Weights of a small contrastive image-text model: 9.38M parameters, soap at rate 0.0009.
Rows from block 3 of the image encoder of a small contrastive image-text model, named by matrix and row number. Rows with one number belong to one channel. Each number is 200 + 40 x the weight over its row's rms, rounded and kept within 0 to 999. All counts start at 0.
After each channel's rows are labels from the 100 images, of 14976, where the channel reaches its highest value: "strongest on" is what is common among them; "place" is the part of the image that holds the peak. Only what is clearly more common there than usual is listed. The data: scattered letters and digits in many colours.
# convs1: grouped (4 groups) 3x3 conv (encoder.blocks.3.convs.1.weight, 112x28x3x3, each kernel summed), inputs within the group 0-27
# convs2: expand pointwise conv (encoder.blocks.3.convs.2.weight, 224x112x1x1, transposed), outputs 0-74

convs1.59,237,94,157,182,141,240,122,188,142,211,194,196,232,184,193,178,239,257,219,156,146,209,174,211,190,213,159,226
convs2.59,136,106,160,181,157,206,265,205,250,207,185,193,185,228,249,220,199,244,210,214,132,196,209,211,181,246,251,177,144,163,177,210,178,156,205,180,222,146,214,181,139,205,201,192,134,173,280,154,190,237,168,202,184,195,165,218,233,203,247,131,216,240,236,205,216,254,209,211,224,233,257,231,265,240,215
strongest on: yellow; orange
place: bottom centre

convs1.32,157,142,185,211,102,200,201,254,249,249,202,241,168,212,164,198,148,150,183,190,262,204,172,208,214,122,227,218
convs2.32,186,196,255,228,232,188,161,249,220,231,234,138,201,275,194,267,213,201,239,168,197,192,190,219,193,194,300,177,142,117,271,251,297,147,241,240,203,180,120,194,247,195,165,206,250,213,182,229,227,205,216,162,174,195,222,182,235,256,140,265,281,151,258,216,178,183,191,191,288,185,188,193,126,229,223
strongest on: green
place: bottom centre

convs1.24,180,190,206,152,181,270,217,183,194,181,250,164,248,170,292,231,150,127,219,184,159,225,167,218,126,214,163,215
convs2.24,235,240,246,209,263,185,252,231,246,205,196,185,162,197,210,148,199,255,137,150,168,229,237,202,161,166,236,213,187,180,242,241,109,126,140,218,203,216,187,161,135,220,192,201,177,280,133,199,221,231,198,175,186,170,142,149,198,205,248,211,176,150,220,190,233,227,170,156,188,129,232,191,162,165,214
strongest on: yellow
place: top left; top centre

convs1.100,220,169,237,191,320,202,224,173,215,235,197,212,220,188,186,214,187,315,262,223,223,166,232,194,167,195,185,243
convs2.100,202,290,194,206,277,195,185,273,148,224,204,150,219,246,153,171,213,195,262,140,273,278,191,195,238,192,154,199,218,216,161,143,232,244,255,222,211,205,201,240,161,217,237,203,163,215,178,192,165,225,170,172,147,224,187,201,272,129,171,197,212,252,213,231,157,145,118,201,297,200,160,202,232,231,161
strongest on: red; brown
place: top right

convs1.88,212,213,197,258,305,150,205,183,191,191,165,178,211,274,168,225,269,252,183,216,229,183,162,135,168,179,170,232
convs2.88,231,130,143,167,220,171,277,188,216,189,168,193,269,167,173,235,221,209,149,189,230,138,129,197,192,188,177,205,207,125,240,164,232,254,159,238,200,245,160,271,47,210,169,228,237,224,214,161,131,202,205,168,264,235,250,183,266,164,200,135,132,196,145,257,173,273,279,197,170,200,187,172,217,227,207
strongest on: red
place: top left; middle left

convs1.11,199,163,132,276,198,223,214,241,174,188,244,155,250,171,229,174,206,244,228,213,193,248,206,216,92,232,156,171
convs2.11,190,209,149,216,146,169,149,259,169,205,153,160,212,172,258,129,197,296,226,214,262,189,197,179,193,187,198,200,210,217,192,255,174,230,186,160,191,197,162,256,219,237,154,228,187,199,226,250,126,187,165,178,222,184,224,141,268,180,257,254,157,252,199,222,206,280,203,234,151,200,210,276,232,306,184
strongest on: pink; white
place: top left

convs1.5,182,159,203,260,212,131,200,210,203,235,230,214,212,167,229,117,212,256,213,208,198,290,230,176,104,178,200,196
convs2.5,171,242,241,184,221,177,244,171,208,243,191,177,182,229,173,146,178,185,267,147,262,135,176,168,183,137,158,161,204,163,198,245,167,163,210,215,199,210,182,153,222,163,153,160,236,183,200,171,173,184,152,195,221,184,203,166,177,135,277,206,244,269,175,193,264,249,159,257,106,135,182,236,226,205,188
strongest on: pink; yellow; white; orange
place: centre

convs1.27,215,213,181,253,168,170,208,138,116,245,240,160,259,216,194,216,181,214,238,247,211,185,222,215,97,198,148,175
convs2.27,197,242,139,285,195,157,182,281,167,244,239,186,246,158,213,117,203,193,185,226,213,203,206,201,201,207,233,203,237,190,225,247,159,263,233,135,215,209,203,203,288,226,206,198,154,214,190,196,293,234,166,159,190,238,241,145,237,212,154,255,153,148,250,215,122,230,175,123,155,256,195,234,196,220,170
strongest on: pink
place: top centre

convs1.21,160,200,143,189,182,212,207,250,163,175,217,266,160,242,165,121,192,155,260,198,200,260,163,145,228,137,196,169
convs2.21,196,293,186,172,213,219,194,161,184,218,132,180,215,202,213,261,146,215,133,195,266,160,196,155,169,166,212,184,163,169,71,273,151,277,218,237,188,198,191,150,242,221,149,195,177,185,204,127,173,165,198,176,191,158,249,241,275,162,219,198,218,152,179,172,227,146,160,210,228,90,188,191,186,148,168
strongest on: yellow; orange
place: middle right

convs1.15,173,179,275,248,203,141,173,212,155,186,242,237,135,248,233,140,233,185,196,237,188,151,193,186,272,248,175,167
convs2.15,137,203,183,157,218,208,138,245,192,180,121,210,191,210,136,223,201,226,217,248,197,124,255,157,155,163,257,212,220,170,197,156,223,189,181,221,175,195,192,202,151,204,190,194,170,173,162,230,163,195,198,175,202,261,200,240,231,186,140,180,289,171,197,223,206,136,187,156,219,260,207,267,310,186,138
strongest on: yellow
place: bottom left; bottom centre

convs1.58,214,241,204,179,233,185,151,244,176,190,199,166,202,162,157,201,199,223,198,318,245,222,241,226,206,202,173,308
convs2.58,206,243,175,267,164,203,205,168,186,160,187,259,251,187,192,197,191,180,234,212,221,213,183,214,210,201,136,194,151,204,237,237,206,184,164,197,177,193,154,209,242,246,221,179,211,213,210,268,277,219,181,211,250,160,212,195,163,210,195,101,151,263,216,219,174,202,289,215,157,128,188,191,176,151,192
strongest on: blue; black; brown
place: centre

convs1.25,199,240,178,192,149,230,195,197,144,181,197,184,171,163,212,141,173,192,150,186,251,255,229,163,90,160,266,215
convs2.25,201,166,171,203,187,251,201,213,260,94,185,209,212,267,224,235,203,239,172,169,210,234,209,239,200,201,210,240,190,216,239,214,190,240,157,178,192,168,186,185,105,191,282,158,216,257,194,190,193,240,155,197,204,144,191,160,198,256,198,216,238,172,174,174,309,213,194,296,215,177,198,321,209,242,202
strongest on: pink; white
place: middle right

convs1.17,209,216,110,217,223,226,187,178,210,190,224,239,215,146,230,138,229,214,203,184,184,209,193,231,154,197,250,329
convs2.17,216,206,165,220,191,194,209,232,198,291,179,214,281,199,186,186,162,185,179,132,155,129,196,167,194,243,170,227,251,178,163,243,276,234,201,166,168,192,162,243,181,167,168,212,256,162,268,185,142,200,209,122,229,186,265,188,257,196,129,173,201,197,264,200,152,231,217,229,184,186,219,244,250,254,144
strongest on: white; pink; count: six
place: middle right

convs1.8,188,183,211,279,244,202,194,242,204,172,190,193,164,246,193,193,185,224,202,180,180,184,194,235,205,186,211,362
convs2.8,194,211,188,200,203,235,191,216,175,213,146,169,224,96,191,197,207,196,218,209,311,243,160,229,223,221,165,227,219,189,54,240,187,277,251,210,195,209,175,172,253,170,239,240,209,223,229,164,154,168,191,246,166,233,173,202,191,225,108,152,182,222,214,236,201,87,231,146,145,188,185,140,269,212,208
strongest on: pink; white; count: five; count: six
place: bottom right

convs1.60,192,231,197,177,171,182,295,204,175,229,198,237,135,237,162,195,223,187,169,256,166,213,152,207,217,215,121,112
convs2.60,162,239,159,262,265,170,262,167,231,185,164,172,214,130,213,228,180,216,158,201,190,223,176,195,163,221,179,240,212,219,236,256,213,153,149,191,215,180,216,196,94,263,253,156,164,188,129,151,221,221,240,167,172,217,232,105,262,176,185,172,280,232,192,195,135,220,283,214,232,177,213,183,176,132,206
strongest on: yellow; orange; pink
place: bottom right

convs1.53,150,163,209,178,266,122,205,150,277,241,194,184,193,227,243,209,204,204,205,166,262,178,223,179,174,295,214,220
convs2.53,223,168,183,207,231,200,221,220,163,190,169,217,217,244,205,210,199,248,234,139,203,224,235,201,157,220,194,151,175,213,155,189,156,240,185,174,246,206,230,237,275,214,278,160,218,236,158,163,169,143,201,264,174,183,213,254,151,188,188,193,207,136,197,222,228,229,175,249,224,166,217,199,185,222,219
strongest on: green
place: bottom centre

convs1.64,72,261,214,197,192,271,218,122,214,219,203,166,189,237,205,167,204,165,200,210,230,222,185,172,171,153,158,212
convs2.64,160,185,102,160,142,216,107,213,165,239,219,128,199,238,191,173,169,239,67,181,206,220,168,205,182,248,141,212,216,214,86,229,255,240,238,202,263,190,198,183,150,179,230,232,194,125,191,140,218,264,150,209,187,256,211,189,163,193,183,235,212,231,182,164,220,165,131,288,170,205,184,169,197,282,191
strongest on: blue; black; purple
place: middle left

convs1.108,192,157,188,120,155,170,186,199,197,165,189,213,277,164,201,227,231,230,167,159,236,182,188,276,285,175,200,139
convs2.108,117,179,238,129,225,213,191,252,167,178,153,181,181,182,184,213,157,185,147,227,251,168,163,202,210,226,158,184,287,196,266,208,210,141,146,209,224,173,230,184,173,267,226,226,196,170,236,313,245,203,238,195,205,258,243,176,265,174,124,245,179,170,200,206,228,176,174,253,318,187,184,138,191,235,126
strongest on: green
place: centre

convs1.110,151,126,194,159,214,172,181,204,186,132,118,209,214,258,228,150,199,184,230,216,161,204,212,151,159,171,145,266
convs2.110,187,215,176,208,223,175,166,237,228,246,210,173,153,225,205,194,265,143,246,287,223,190,184,239,205,169,168,174,232,169,18,120,139,276,201,209,238,242,236,226,78,171,218,241,146,153,175,185,166,171,224,183,205,184,198,238,182,192,131,173,193,224,189,263,199,167,239,260,293,233,200,273,192,229,192
strongest on: red
place: top centre; bottom centre

convs1.67,134,242,202,210,282,210,195,179,191,203,167,198,268,200,294,190,216,166,212,167,144,213,198,224,200,264,162,133
convs2.67,202,256,231,189,165,238,215,240,192,178,192,222,214,202,238,275,247,188,161,214,206,179,202,177,180,210,212,226,166,242,233,200,203,255,228,185,159,208,220,251,202,213,216,206,197,129,199,209,242,250,171,183,176,234,165,263,227,170,201,138,231,213,182,221,164,177,190,237,192,219,150,231,180,253,175
strongest on: blue
place: centre

convs1.98,316,209,173,191,157,241,228,156,256,158,170,187,200,164,215,171,207,211,201,196,212,234,143,211,246,221,191,108
convs2.98,249,219,201,186,132,208,240,237,149,260,178,164,235,168,190,136,236,292,282,188,339,188,182,220,248,166,224,210,177,212,247,142,239,153,204,141,218,190,193,176,229,162,141,278,192,302,196,206,232,213,179,208,212,225,184,187,154,167,55,250,176,202,132,205,204,180,224,147,221,234,126,177,259,133,152
strongest on: red; orange; count: six
place: top left

convs1.18,217,205,157,211,174,96,175,211,268,219,152,216,214,151,237,157,198,244,213,205,276,170,184,120,211,175,215,186
convs2.18,136,207,230,206,155,277,156,183,182,238,227,257,190,186,162,232,231,183,165,156,191,162,193,203,202,149,131,191,212,192,220,224,181,198,202,131,256,150,245,258,267,216,139,183,176,239,108,230,238,186,227,239,187,134,247,196,123,186,207,216,206,163,137,146,286,257,209,202,176,194,190,254,192,233,191
strongest on: white
place: bottom right

convs1.37,174,152,222,155,154,256,197,208,204,164,224,186,274,186,241,152,245,171,198,277,159,246,156,160,229,190,131,224
convs2.37,204,129,170,217,244,248,117,252,208,235,266,205,223,223,203,202,151,144,213,256,182,270,151,191,204,245,218,166,226,161,211,248,267,129,211,158,185,188,222,228,182,207,98,222,193,102,254,243,218,205,253,205,170,215,167,161,80,230,188,185,202,159,240,210,186,226,221,176,211,218,203,170,232,171,242
strongest on: green
place: top left